From a checkpoint of a small spectrogram enhancement model.
Model: 6.43M parameters, log mel input, norm batchnorm.
Training: soap at rate 0.004, batches of 128.
Data: trained on notes from a synthesiser with random patches, 78125 training examples, 6.6 epochs.
Rows from block 15 of a small spectrogram enhancement model, named by matrix and row number. Rows with one number belong to one channel. Each number is 128 + 24 x the weight over its row's rms, rounded and kept within 0 to 255. All counts start at 0.
After each channel's rows are labels from the 100 clips, of 14976, where the channel reaches its highest value: "band" is the frequency band that holds the peak. Only what is clearly more common there than usual is listed. The data: notes from a synthesiser with random patches. In brackets: how many of the 100, against the usual share in percent.
# convs1: first pointwise conv (model.decb.1.1.convs.1.weight, 128x128x1x1), inputs 64-127
# convs3: second pointwise conv (model.decb.1.1.convs.3.weight, 128x128x1x1, transposed), outputs 64-127

convs1.64 [ 99 175 171  83  69 150 133 105 122 146 135 136  78 133 127 113 119  83 109 160 136 128 167 148 112 152 153 132 136 126 127 124 101 168 115 139 117 133 108 121 164 127 142 167 116 125 161 109  97 145  97 166 143 143 102 125 162 131  95  96 147 131 110 119]
convs3.64 [ 84 139 149 106 155 112 114 121 135 102 107 131 119 137 136 106 178 119 137  97 118 137 141 131 144 153 135 131 147 130 150 114 157 124 146  88 136 123  75 106 157 122 137 166 134 133 154 150 174  80 136 104 128 128 111 157 144 132 125 153  80 130 135 127]
band: 2000 to 4000 Hz (77 vs 25)

convs1.83 [167 128  85 106 151 128  93 129 124 140 176  74 127 122 162 111 179 106 145 164 133 123 159 146 117 127 115 116 119 129 114 137 155 129 115 135 128 122 125 122 118 103 119 138 116 129 152 148 147 131 149 138 127 142 117 176 111 110 121 164 112 117 197 146]
convs3.83 [133 109 159 120 137 114 143 180 132 129 157 151 112 127  95 158 143 120 153 113 127 111 118 124 137 159 130 114 115 101 166 131 145 140 154 102 119 138 102 109 165 100 129 128 107 125 143 130 141 136 146 130 164 120 123 156 194 149 125  51 118 125 138 133]
band: 500 to 1000 Hz (42 vs 12.5)

convs1.15 [132 121 155 150 113 132 157 108 168 113 124 113 123 176 102 127 123 135 111 160 106 127 133 130  91 128 110  71 120 187  93 134 133 136 150 142 114 127 115 152 110 120 128 143 125 159 153 122  91 128 136 103 122 156 127 109  90 129 140 121 118 128 126 196]
convs3.15 [129 148 142 126 117 131 167 107 149 112 125 162 115  98 167 115 124 117 109 104 154 131 123 115 130 124 126 147 111 137 118 166 110 148 145 170 119 147 106 124 112 103 113  73 154 111 138 121 135 140 126 108 138 138  95 148 102 144 130 105 100  95 135 153]
band: 0 to 250 Hz (80 vs 12.5)

convs1.10 [121 118 114 123 116 185 151 132  94  93 151 146 159  79 140 162 142 114 119 182 105 108 104  97 142 134 156 137 194 129 116 157 142 144 115 108 109  93 147 158 157 146 102 147 132 156 110 161 135 130 121 135 150 144 152 116 112 116 152 133 173 114 160 163]
convs3.10 [125 119 136 159 113 154 124  95  87 109 143 132  90 109 104  78 109 125 122 122 124 110  92 137 166 110 100 122 183 137  88 140 133 158 160 168 117 154  96 202 189 141 108 115 124  98 155 129  90 132 174 121 129 129 123 114 128 130 111 180 117 147 134 146]
band: 250 to 500 Hz (49 vs 6.2)

convs1.46 [168 138  68 111 128 127 187 125 173 151 130 127 147 135  98 127 144 169 112 162 129 100 141  94 129 149 120 133 131 144 137 109  87 114 139 118 157 125 121 103 156 127 154 130 137  99 130 116 161 108 104 110 157 109 120 123 158 122 134 129 100 139 129 106]
convs3.46 [ 89 103 190 127 131 115 121 116 123 115 113 129 122 114 112 113 115 169 112 137  96 143 113 114 143 115 113 171 120 118 148 157 122 183 111 122 144 118  99 142 116 131 123 140 154 134 149 166 114 107 158 107 129 143 100 137 114 186  55  94 126 121 168 130]
band: 500 to 1000 Hz (49 vs 12.5)

convs1.95 [148 130 109 182 101  83 157 131 153 129  83 123 135  95 139 110 115 132 142 140 128 150 139 125 140 116 121 101 130 139 132 132 180 159 148 132 135 181 150 126 139 121 101 179 128 141 128 152  71 136 135 107 125 156 160 116  97 114 174 127 129 117 140 141]
convs3.95 [ 70 157 148 148 144 101 147  57  89 128 126 168 126 107  87  77 128 122 109 136 114 112 141  98 166 121 120 117 152 122 125 140 135 116 153  76 127 104 108 128 145  91 129 114 115 132 127 127 127 103 130 131  90 162 124 156 110 170 175 158 126 129 175 172]
band: 1000 to 2000 Hz (39 vs 18.8)

convs1.63 [137 145 153 126 135 146 126 157 134 159 152 101 146 111 139 124 133 120 124 139 156 153 146 139 114 132 153 117 138 123 115 104 148 119 117  65 154 169 131 105 116 133 180 117 162 150 143 110 199 164 113  94 108 129  97 128 105 169 116 109 104 125 102  77]
convs3.63 [ 96 131 145 164 137 143 147  94 134 142 142 137 147 164  96 131 137 117 128 136 151 137 125 131 150  88  85 108 143 164 124 172 117 123 133 152 153 127  91  77 108 139 154 152 147  43 114 188 119 136 114 135 103  99 130 120 122 146 138 143 121 130 108 136]
band: 500 to 1000 Hz (49 vs 12.5)

convs1.31 [160 123 131 124 158 132 110 106 120  92 104 111 131 107 151 175 152 112 156  82 134 148 159 121 132 107 139 129 167 137 148  97  96 174 100  94 111 105  88 109  68 149 105 138 132  84 137 135 141 117 106 140 145 145 148 103 103 135 172 142 124 146 135 124]
convs3.31 [151 116 111 125 133  97 134 117 117 154 165 133 140 107 153 142 121 156 119 148 105 142 146 112 101  73 136 104 126 149 191 126 133 136 139 125 108 124 171 139 136 119 148 133 133 156 122 165 156 113 139 135 116  99 121 124 185 136 146 126 178 114  82 132]
band: 250 to 500 Hz (27 vs 6.2)

convs1.2 [158 109 114 141  94 107 152 129 114 139 131 100 101 115 112 130 103  80 125 154 103 136 151 117 123  89 167 132 119 126 148  65 148 152 155 153 124 104  98 159  81 152 144 125 101 151 140 149 129 104 134 138 122 161 135  90  93 112 147 120  92 140 175 172]
convs3.2 [108 118 105 144  95 128 125 106 132 128 102 115  90 110  97 111 117 188 139 125 116 141 144 122 108 129 127  91 101 113 134 124 110  98 122 151 175 167 152 141 123 148 139 124 113 158 158 108 164 118 103 115 107 133 103 152 121 183 134 132 140 132  90 150]
band: 0 to 250 Hz (58 vs 12.5)

convs1.91 [160 109 171 137 142 137 173 124 130 151 157 142 136 139 144 151 154 123 123 149 129 139 117 169 138 131 132 135 101 105 150 163 132 103 112 129 136 122 130 141 165 131 129 124 140 144 164 179 146 139 103 107 140 168 101 123 111 102 138 104 130 135 153 155]
convs3.91 [117 174 139 136 143 157  93 130 147 116 167 121 143 132 117  93 111 159 113 137 133 127 141 149 148 126 120 145 114 117 104  77 139 119  99 134 130 121 134 134 123 104 124 126 120 117 110 137 192 167 121 166 104  96 103 154 137 144  95 145 163 117 144 128]
band: 0 to 250 Hz (53 vs 12.5)

convs1.82 [151 145 100 114 130 148 182 116 129 189 150 131  91 106 161 148 154 166 153 126 131 131 104 104 126 132 162 105 153 127 142 111 155 136 104 102 139  95 123 158 148 161 129 137 124 118  87 123  81 147 116  86  97  99 142 132  88 149 175 102 156  88 130 141]
convs3.82 [118 101 131 104 119 130 111 141 147 135 116 116 149 118 153 137 125  77 157 143 108 152 134 129 121 130 118 150 121 148 113 146 130 111 137 114  82 140 134 128 152 147 125  90 136  67 121 131 145 155 131 139  98 143 128 108 107  59 118 179  52 127 139 159]
band: 1000 to 2000 Hz (46 vs 18.8)

convs1.107 [ 97 111  34 108 141 120 154 149 151 151 105  97 131 162 116  80 141 121 127 100 103 136 128 152 120 115 107 137 143 130 123 128  94 130 164 130 110 136 173 117 124 123  91 158 132 130 109  82 155 134  79 134 118 149 110 129 148 148  98 181 102 129  97 151]
convs3.107 [120 119 129  92 113 138 122 140 129 119 162 158 126 118 133 135 156 146 120 135 136 134 129 199 140 121 141 109 136 124 122 116 126 155 120 143 106 134  99 163 112 129 150 105 130 144 124 154 126 153 133 112 116 106 133 138 116 153 103  55 105 158 164 150]
band: 0 to 250 Hz (43 vs 12.5)

convs1.76 [105 113 142 164 125 131 162  78  99 101 222  96 133 108 106 104 127 134 125  88 145 192 112 126 107 103 122 135 131 127 122 129 146 128 154 169 126 113 141 135  91 121  93 118 126 120 117 136 147 127 149 179 144 135 152 118 122 111 124 150 158 114 147 145]
convs3.76 [105  67 110 137 151 104 149 143 134 110 158 141 109  53 115 114 136 140 139  89 127 111 127 132 130 140 149 148  79 127  67  85 139 141 154 164 136 164  87 108 153 123 134 144 161 134 165 122 129 116 163  80 164 149 127 141  95 118 138 125 108 144 123 112]
band: 250 to 500 Hz (29 vs 6.2)

convs1.87 [140 113 129 106 125 121  95 125 124 124 115 167 158 136 125 145 106 215 142 138  99  96 152 144 143 177 101 163 138 116 100 119 130 117 118 113  92 151 149 116 153  97 134 105 111 112 153 156 125 101 146 149 160 174 136  89 148 124 113 102 114 142 164 148]
convs3.87 [128 143 156 129 157 113 107 116 142 147 124 152 121 122 143 138  96 148  99  85 106 122  96 141 125 126 112 130 144  88  96  77 123  76 126 140 123 113 122 127 113 123 165 155 124 141 134 131 112 141 110  99 138 107 148 118 129 159 122 124 172  94 115 124]
band: 250 to 500 Hz (39 vs 6.2); 0 to 250 Hz (36 vs 12.5)

convs1.32 [115 132 117 122 125 122 131 158 174 122  74 132 118  90 129 129 137 157 139  90 171 126 225 120 112 156 127 135  95 164 156  91 126  93 110  74 154 141 121 152 138 161 128 130  95 162 143 136 137 137 125 151 119 146 145 142 154 119  90 151 142 103 132 143]
convs3.32 [110 170 146 140 114 127 136 134 138 105 121 136 131 149 146 142 168 116 127  98 121  97 154 122 132 168 116 101 100 129 117 151 147 147 177 170 141 132 140 117 122 139 154 154 143 145 140 101 131 106 163 112 117  80  98 161 141 125 116 122 137  73 116 113]
band: 500 to 1000 Hz (33 vs 12.5)

convs1.127 [106 151 109  66 130 152 126 168 100  91 123 145 111 168  99 136 152 127 119 162 138 183 155 150 119 121 163 134 140 139 118 124 128 126 114 139 145  95 127 139  87 110 115 119 163 110 177 120 111 127 126  95 155 106 141 117 150 160  52 129  94 136 165 120]
convs3.127 [108 130 147 107 122 142 152 153 194 142 152  93 146 114 139 143 139 126 131  98 136 125 129 185 141 160 131 138 159 153 116 161 131 118  64 141 155 159  71 134 149 127 174 121 149  86 170  98  72 120 141 118 150 117 106 152 102 127 124 103 131 134 163 147]
band: 1000 to 2000 Hz (45 vs 18.8)

convs1.7 [135 114 167  92 169 167 158 103  76 132 104  98  95 129 110 110 122 153 137 126 143 124 114 138 133 106 134  69 149 142  98 154 100 133 112 156 147 131  93 112 140 127 130 109 130 124 185  90 105 103 114 129 132  98 123 141  91 125 114  80 177 119 141 140]
convs3.7 [124 148 117 146 165  94 128  97 124  98 121 129 155 143  81 133 165 122  89 140 147 154 166 130 100 117 149 152  74 114 110 134 132 154 133 109 136 133 126 104 118 157  90 147 146 115 161  97 112 124 125 116 131 121 143 164  87 110 145  87 109 116 160 136]
band: 0 to 250 Hz (46 vs 12.5)

convs1.100 [146  77 123 156 107 122 152 127 109 141 133 142 164 204 102 115 119 124 133 170 134 119 110 123 100 132  99 141 123 111 117 113 115 133 132 163 108 105 123 132 148 115 158 125 157 105 159  94 121 125 129 110 179 120 138 171 114 117 134 148 137 118 157 186]
convs3.100 [108 133 127 111 144 170 136 151 113 124 143 176 143 195 140 183 123 138 111 129 116 143 151 119 154 141 167 128 117  85 112 154 141 149 116 116 116  99 131 150 175 166 152 147 108 110 104 142  76 126 133 122 130 119 141 139 114 133  99 105 110 149  99 148]
band: 250 to 500 Hz (52 vs 6.2)

convs1.22 [155 120 161 109 168 145 103 138  99 142  76 125 124 110  84 159 105 129 155 103 162 116 129 132  95 109 148 125 140 101 132 128 112 124 129 106 162 128 119 139 140 171 101 129 138  82 152 107 113  59 104 132 106 159  96 131 148 181 124 140 126 164 122  69]
convs3.22 [151 192 110 146 118  99 140 116 103 109  61 143 104 203 121 140 101 127 149 141 157 140 139 163 112 166 127 125 111 148 136 168 154 145 147 133 151 165 148 136 139 107 112 128 129 138 174 116  94 123 115 144 134 106 116 129 126 182 128 178 139 113 131  87]
band: 1000 to 2000 Hz (41 vs 18.8)

convs1.84 [153 176 146 142 114  98 165 151 103 109  99 123 106 118 145 109 156 162 178 127 139 127  99 108 110  78 132 155 118 132 118 140 149  85 137 143 123 115 140 119 110 151 127 180 100 111 141 132 120 144 131 115 119 135 122 128 112 136 165 118 160 137 121  93]
convs3.84 [163 133 126 162 127 133  97 117 143 141 127 127 108 131 115 117 185 139 108 124 124  86 106  78 159 143  98  98 117 104  74 139 126 123 118  96  81 122 114 117 140 152  74 126 141 103 104  94 128 144 156 109 145 111 132 163 125 112 124 140 106  88  92  99]
band: 2000 to 4000 Hz (52 vs 25)

convs1.59 [125 138 140 111 143 154 144 127  69 139 167 143 193  86  93 122 107 128 137 168 132 122 103 100 132 134 140 104 125  82 108  78 135 112 162 112 167 151 177 132 178 134  89 117 107 125 110 121 133 106 110 133 116 115 131 125 165 100 114 117 135 107 145 120]
convs3.59 [104 116 129 121 148  99 113 103 161 116 101  90 137 112 144 130 122 111 128 162 101 137 126 137  75 111 149 119  83 101  94  71 138 119 130  77 146 153 122  76  96 119 108 150 133 177 156 151 141  97 156 149 140 120 129 111 116 153 118 111 142 124 137  97]
band: 250 to 500 Hz (42 vs 6.2)

convs1.37 [ 90 141  97 133  84 129 149 113 115 119 156 156 108 148 131  77 130 124 117 124 137 134 168 185 140 135 130  81 229  90  72 163 139 120 138 118 141 122 126 124 106 120 149 159 131 120 106 127 112 181 163  93 115 112 158 141 109 157 116 131 131 151 146 149]
convs3.37 [138 106  97 123 114 124 126 167 119 119 105  87 146  94 126 164 139  95 131 143 118 194 137 117 104 140 158 154 116 173 146 111 110  88 122 120  96 141 109 129 109 135  97 126 124 120 114 135 130 101 125 110 168 140 173 136 170 119 143 129 147 163 123 171]
band: 500 to 1000 Hz (40 vs 12.5); 1000 to 2000 Hz (40 vs 18.8)

convs1.71 [121 117 118 143 121 176 153 133 115 134 172 190 113 127 120 108 134  97 154 188 120 110 138 116 142 103 108 169 141 125 123 167 145 112 121 125 125 129  82 106 163 115  99 131 106 123 125 155 137 131 105 148 124 144 127 125 160 125 156  98 186 135 158 103]
convs3.71 [135 136 108 146 142 138 123 113 115 192  91 132 110  98 163 110 133 139  91 140 135 116 151 114  93 133 160 166 148 130 137 161 121 124 104 127 150 117 152  53 103 150 128 143 122 108 144 130 100 117  96 123 185 131 114 107  52 146 139 138 145 122 108 118]
band: 250 to 500 Hz (58 vs 6.2)

convs1.42 [121 139 146 100  87 162  56 111 157 118 116 100 154  86 145 152 134 130 131 156 134 141  85 140 102 147 166 125 121 133 119 128 108 146  91 161 125 143 141 145 158 138 144 158 100 123 112 166 120 118 133 131 127 137 103 160 129 125 109 105 116 159 133 140]
convs3.42 [138 133 130 107 149 120 224 142 138  91 124 117 110 138 121 121  66 139 109 126 160 119 132 155 128 116  70 125 121 140 139 148 139 138 124 122 141 146 133 136 158 158 135  87  99 136 122 154 125 159 133 124 138 105  85 151 118 155 128 143  75 109 194 126]
band: 0 to 250 Hz (38 vs 12.5)

convs1.78 [122 107 121 118  87 146  96 154 154 133 113 166 106 144 115 114 167  81 154 106 118 132 123 118 164 102 113 185 135 165 165  93 138 151 143 112  94 111  85 145 138 136 101 128 120 162 124 128 107 122 117 137 122 119 167 119 162 149 150  94 158 131 128 150]
convs3.78 [133 133 160 101 118 136 138 152 135  85  91 108 156 111 153 131 141 134 124 124 125 125 126 126 130 135 150 145 106 123 138  82 114 130 170  75 135 178 134  49 103 135  60 155 132 107 134 165  89 159 128 135 152 168 141 143 119  91 128 120 138  83 139 132]
band: 0 to 250 Hz (85 vs 12.5)

convs1.117 [148 112 159 124 134 102 154 122 198 135  81 128 122 138 148 109 166 108 115  50 116 151 130 134 117 138 150 142 120 131 139 154 147 143 111 107 107 150 104 133  86 114 121 120 141 112 160 125 125 148 102 112 136  62 117 118 148 155 156 105 138 127 113 134]
convs3.117 [163 118 131  78 117 135 106  96 118 161  91 131 149 115 129 128 158 129 135 100 142 150 135  87 118 117 135 115 104 156 140 122 126 130 121 142 141 153 178  91 106 126 110 156 131 133 125 111 107 116 137 174 163 103 123 176  75 140 133 185 112 132 129 135]
band: 500 to 1000 Hz (42 vs 12.5)

convs1.69 [ 98 134 118 124 124 128 103 173 161 111 179 141 133 104 155 133 114 136 123 130 106  71 148 144 122 127 146  93  82 111 108  91 158  89 129 143 163 157 148  70  83 146 133 150 147 131 140 155  83 130 102 142 166 112 130 133 122  77 126 172 150 108 139 107]
convs3.69 [ 73 140 135 110  96 115 132 105 109 144 151 182 114 129 136 115 133 115 103 155 146  97 131 107  93 153 119 146 155 117 123 122 124 128 156 116 169 119 103 115 153 125 122 146 132 141 125 118 138 133  87 141  99 118 112 158 124  99 123 160 131 128 138 163]
band: 1000 to 2000 Hz (63 vs 18.8); 500 to 1000 Hz (32 vs 12.5)

convs1.110 [147 151 130 151 139 141 135 138  88 149  83 153 121 128 127 128 116 124 113 119 139 131 104 121 147 172 172 134 143 124 103 102 129 130 129 149 132 115 163 161 133 140 134 134 161 151 173 121 122 141 152 100 123 123 131 174 181 168 124 162 175 175 125 127]
convs3.110 [116 129 109 105 140 128 148  82  78 118 163  95 111 141 154  81 166 120 113 129 115 100  76 122 138 125 101 147 155 149 119 118 134  87 117 137 152 147 112 124 152 101 123 124 142 143 110 120 115 104 106 130  96 123 144 118 176 163 134 141 108 106 150 118]
band: 0 to 250 Hz (65 vs 12.5)

convs1.16 [124 140 137 122 171 132  93 113 107 122 153 141 127 117 171 109 111 139  91  98 131 149 128 199 145 150 135 106 123 110 140 102 132 152 129  98 130 131 136 137 151 113  80  94 136 142 125 158 142 120 104 196 121 140 111 137 171 124 174 161 132 145 151  80]
convs3.16 [136  70  78 121 120 117 127 152 169 116 151 134 103 118 129 133 122 122 136 158 132 141 134 138 140 157 138 134 151 125 138 102 129 139  94 124 119 154  92 103 118  97 129 142 153 115 150 153 137 123 113  86 105 122 153 136 125 130 112 114 163  96 153 129]
band: 2000 to 4000 Hz (66 vs 25)

convs1.19 [121 129 148 129 115 121 136 132 176 127  91 109 128 185 141 133 164  79 140 107 106 144 165 137  98 108 119 150 141 132 121 125 143 161 150 161 139 104 139 151 113 119 136 180 149  81 128 108 129  81 133 130 167 120 130 135 160 156  95 119 118 162 142 167]
convs3.19 [146 102 140 144  89 120 130  92 142 117 108  69 132 143  94 143  94 128 158 110 158 117 131 103 139 122 124 108 116 140 112 141 156  93 119 129 122 120 141 129 136 147 117 131 138 127 138 135 101 127 155 133 114 119 115 135 101 188 180 131 122 140 107 140]
band: 250 to 500 Hz (40 vs 6.2)

convs1.61 [106 202 118 132 144 124 147 101  99 128 118 139 120 120 124 146 111 124 133 115 120  94 166 130 116 158 141 137 154 123 140  85 112 101  97 118 184 128 112 147 107 139 152 146 131 130 158 174 113 101 127 100  86  98 134 151 146 115  79 143 111 125 142 119]
convs3.61 [128 111 136 145 163  96  98 161 109 126 112 132 139 143 142 116 168 115  98 154 130 132 106 145 137 132 120 157 160 163 145 113 118  86 120 182  86 165 140 116 151 126 163 103 116 130 136 163 111  88 161 114  76 117 152 113  79 124 124 159  96 124 135  89]
band: 2000 to 4000 Hz (74 vs 25)

convs1.0 [134 130 123 147 142 136 134 149 136  97 130 180 126 164 104 111 143  97 116 152  94 148 100 103 173  80 126 144 116 125 139 128 129 142 116 103 149 138  91  99 171 134 149 131 132 102  99 184 108 138 134 160 173 133 117 162 179 144 132 118 169 164 168 119]
convs3.0 [121 140 136  91 152 110 118 157  97 157 110 124 148  94 161 145 135 115 106 126 132 180 120 119 130  89 119  90  96  99  92 122 143 164 139 157 162 147 140 124 116 137 119 153 100  82  84 134 140 126 128 129 120 155 102 113  90 106 153 113 129 155 131 131]
band: 1000 to 2000 Hz (52 vs 18.8)

convs1.116 [ 89 158 148 133 160 148 114 134 150 126  87 102 168 143 153 120 144 155 125  86 177 138 105 117 103 168 116 135 173 111 108 134 120  98 130 131 132 124 154 144 169 149 142 135  78 111 112 122 140 106 127 165 138 102 133 128  81 127 103  96 117 106  77 148]
convs3.116 [128 129 137 144 158 134 152 108 104  99 129 120  70 115  94 119 155 140 140 143 163 153 123 132 109 157 128  92  78 118 105 133 150 129  95 131  96 113 115 151 136 115 148 152 144 150 123 135 122 136 131 135 112 107  97 107  70 137 122 128 100 127 208 132]
band: 0 to 250 Hz (36 vs 12.5); 250 to 500 Hz (27 vs 6.2)

convs1.33 [163 147  92 106 149 131 128 102 108 117 149 133 120 136 135 134 133  91 141 153 143 115  86 116 142  84 155 124 130  91 103 142 126 122 136 129 138  87 131 134 126 135  81 130 161 142 115 150 165 144 117  79 149 112 124 127 128  94 100 145 191 101 116 131]
convs3.33 [110 133 147 122 127 131 108 113 134 109 183 172 137 134 115 110 138 132 118  94 165 130  69 126 107 134 113 123 105 128  94 115 158 120 130 130 158 162 134 124 139 110 131 130 115 127  99 122 150 142 125 128 118 113 130 159 103 114 122 108  97 138 134 123]
band: 0 to 250 Hz (56 vs 12.5); 500 to 1000 Hz (32 vs 12.5)

convs1.81 [ 88 128 167  51 119 112 126 150 140 119 105 125 136 133 121 123 141 145 109 129 121 126 140 149 121 135 144 149 137  61  71 104 113  98 127 127 143 122 142 122 128 143 122 124 100 119 112  96 108 105 130 105 121 148 135 127 142 158 123 138 139 111  58 167]
convs3.81 [129 132 144  94 140 135 153 108 110  86  60 127  97 100 129 149 139 152 121  64 119  90 169 135 148  94  77 141 135 164 137  78  80 121 141 136 135 101 156  93 119 131 111 165 122 122 169  99 116 119 132  85 157 101 116 132 151 130  93 140 127 151 106 143]
band: 250 to 500 Hz (39 vs 6.2); 500 to 1000 Hz (30 vs 12.5)

convs1.36 [154  99 112 139 166 113 105 126 127  94 128 141  79 138 124 145 159 119 109 143  92 153  81 106 129 132 165 164 191  98 135  88 128 132 128 111 101 159  66 107 138 132 124 146 101 140 121 111 125 123 136 137 134 120 133 141 103 208 113 163 150 122 125 113]
convs3.36 [130 124 132 144 142 135 161 146 174 145  98 181 145 142 122 140 128 127 128 138 129 110  97 157 128 131 119 120  69 116 121 150 127  96 105 111 196 133 139  62 118 124 160 123 112 172 149 113 138 151 151 114  89  93 126 149 107 103 138 158 146 156 121  93]
band: 1000 to 2000 Hz (67 vs 18.8)

convs1.121 [ 95 180 112  83 145 146 116 115 116 114 144 161 124 153 106 117 167 161  96 112 141 111 141 191 136 126 140 112 164  88 122 132  88 147  97 125 115 134 109 124 122 158 139 163 107 111 148 124 132 124  99 192 139 112 157 144 128 172  97 155 126 115 149 142]
convs3.121 [140 132 129 123 125 131 115 113 124 123 161 129 105 117 129  71 150 110 113 155 118 148 116 122 138 139 144 154 157 146 123 109 148 152 111 140 130 159 129 108 138 143 115 140 156 170 176 143 129 128  88  93  77 110 138 164 121 130 153 126 126 124 124 140]
band: 500 to 1000 Hz (32 vs 12.5)

convs1.53 [133 137 133 103 165  91  77  85 140 116  93 169 135  94  83 125 106 133 119 104 150 106 157 118  87 131  82 121 136  81  79 135 104 141 139  94 135 154 114  94 121 112  75  93 124 127 163 126 139 121 102 164 148 105 167 122  82 130 115 111 154 129  97  85]
convs3.53 [ 84 124 126 165 144 111  89  95 115 114 140 133 112 111 148 107 176 145 126 135 155 149 152 121 132 120  84  93 134 133 118 134 125 122 131  94 132  80 133 107 105  89 142 102 127  92 109 113  96 110 136 149 115  79 139 144  98 140 132 126 139 132 120 163]
band: 250 to 500 Hz (38 vs 6.2)

convs1.72 [148 131 126 109 120 119 109 163 112 111 111 102 124 202 188 172 125 129  94 115 113 114 122 137 146 105 119 135 147 159 147 146 137 102 130 105 135 136 167 114 116 151 132 134 168  73 132 164 105  87 129 125 135 132 118 176 144 132  66 142 103 129 167 154]
convs3.72 [116 152 113  68 142 126 160 101  86 145 136 160 156 134 156 160 149 123 153 147 159 149 116 118 135 135 134 133  84 152 120 135  96 152 127 104 140 118 107 140  93 154 153 106 109 160  92  64 139 173 148 110 145 145 121 147 113 138 149 160 132 174 144 151]
band: 500 to 1000 Hz (37 vs 12.5); 250 to 500 Hz (36 vs 6.2)

convs1.54 [116 128 153 147 111 132  88 179 136 159 111 139 149 113 111 104 124 136 147 134 111 125  99 137 140 160 119 108  86 151 141 130 141 168 113  87 106 176 114  98 150 139 144 141 118  99  86 160  95 115 122 123 136 138 111 116 142 142 135 117  84 156 120 149]
convs3.54 [141 126 109 143 124  94 133 169 129 147 139  95 133 125 125 138 181 131 129 113  89 142 138  93 104 169 115 125 161 129 115 127 129  92 141 139 114 126 172 123 140 108  91 146 137 122 112 138 163 178 172 114 145 123 121 119 146  94 106 111 105 121 155  99]
band: 500 to 1000 Hz (35 vs 12.5); 250 to 500 Hz (29 vs 6.2)

convs1.120 [127 189 154 158 104 152 135 120 132 134  88 135 123 116 136 126 161 127 121 117 119 170 153 112 121 152 111 129 137 175 163 169 124 111 142 125 153  95 136 135 110 172 140 170 132 120 125 104 110  92  96 124  94 122 157 120  99 122 174 161 147 124 155 106]
convs3.120 [117 122 116 145 110 136 109 102 149  92 105  92 113 156 102 113 117 124 109 176 116 156 131 127 152  89 108 100  98 107 158 145 171  95 109 137 140 141 127  84 139 139 167 153 145 142 130 145 132 115 138 121  94  45 140 130 128 148 143 150  94 116 114 129]
band: 2000 to 4000 Hz (67 vs 25)

convs1.89 [133 176 129 133 115 156 117 106 114 121  72 124 131 131 112 132  91 151 120 106 122 121  99 142 112 110 162 121  90  98 107 111  90 133 120 126 115 133  93 130 154 135 140 114 125 172 120 184 136 139 149 113 108 119 163 127 137 167 203 108 121 143 176 100]
convs3.89 [146 138 139 128 119 104 137 146 148 139 108 128 178 133  67 154 194  83 130 108  92 139 126 125 185  98 134 157 134 139 140 113 134 112 132 106  94 103 102 127 111 173 114  98 128 132 110 109 130 120 131 109 122 126 131 118 147  89  88 140 130 151 136 111]
band: 2000 to 4000 Hz (66 vs 25)

convs1.14 [143 112 129 120 127 123 136 135 131 158 130 127 139  93 112 111 127 130 126 117 112 107 165 127 127 126 106 138 147 114 159  94 105 128 133  60 119 188  86  95 154 185  80 108 128 113 149 112 197 120  91 135 118 114 112 137 119 145 124 121 124 152 130  53]
convs3.14 [164 151 147 138 145 123 149  85  89 108 156 144 108 118 141 107 131 138 107 133 132 109 158 125 143 110 102 115 138 120 139 149 113 128 122 175 131 136 102 176  55 127 145 124 143 121 115  98 170 122  94 165 130 126  90 140 146 133 127 136  93 129 117 118]
band: 500 to 1000 Hz (38 vs 12.5)

convs1.111 [127  95 145 119 146 123 136 122 153 125  93 164 142 105 155 149 110 117 127 103 151 107 127 127 155 167 146 137 106 129 137 138 146 135  93 123 141 165 109 131 121 146  91 118 135  79 118 141 150 103  72 133 101 110 172 120 133 164 120 146 161 163 153 140]
convs3.111 [108 160 155 138 131 146  84 126 126 153 154 105 141 142 141 123 166 116 126  80 119 164 135  80 145 116 119 135 103 170 109 120 132 132 105 128 118 120 120 131 135  92  98 113 112 164 118 126 152 144 153 124 146 122 127 135  84  69 116 131 131 135 150 105]
band: 2000 to 4000 Hz (50 vs 25)

convs1.80 [101 131 130 142 124 111 125 148 115 164  87  99 169 124 121 126 128 121 132 143 118  96 127 160 103 147 135 174 143 113 129 130  98 126 131 115 153 145 159 163 120 160 147  98  92 123 134 123 128 115 125 114 125 140 120 131 172 139 134 152 111 104  53 125]
convs3.80 [152 138 139 143 103 146 151 123 167  73  72 136 136 163 149 126 149 105 112  56 160 101 149 156 119 123 122 110 129 143 107 136 130 129  87  98 122  82 154 141  82 109 164 138  92 147 112 143 112 139 137 108 120 121 141 132 168 128  99  86 161 116 104 143]
band: 0 to 250 Hz (48 vs 12.5)

convs1.119 [161  88 130 157 138 157  74 135 145 102 148 105 162  80 143 104  95 148 187 111 137 132 114 110 108  92 113 138 124 134  98 150 156 162  98 128  90 131 138 153 110 125 143 130 133  98  93 123  87 122 160 188 151 144 122 134 103 119 131 113 131 114  92 143]
convs3.119 [126 150 122 147  83  98 108 109  91 149 106 150 127  81 132 115  86 108 132 127 118 119 137  64 153 115 122 158 133 123 103 134 144 104  84 121 142 122 112 146  88 134 112 150 110 134  98 162 175 166 154 148 122 114 139 128  84 153 110 139 145  74 100 120]
band: 500 to 1000 Hz (30 vs 12.5); 250 to 500 Hz (29 vs 6.2)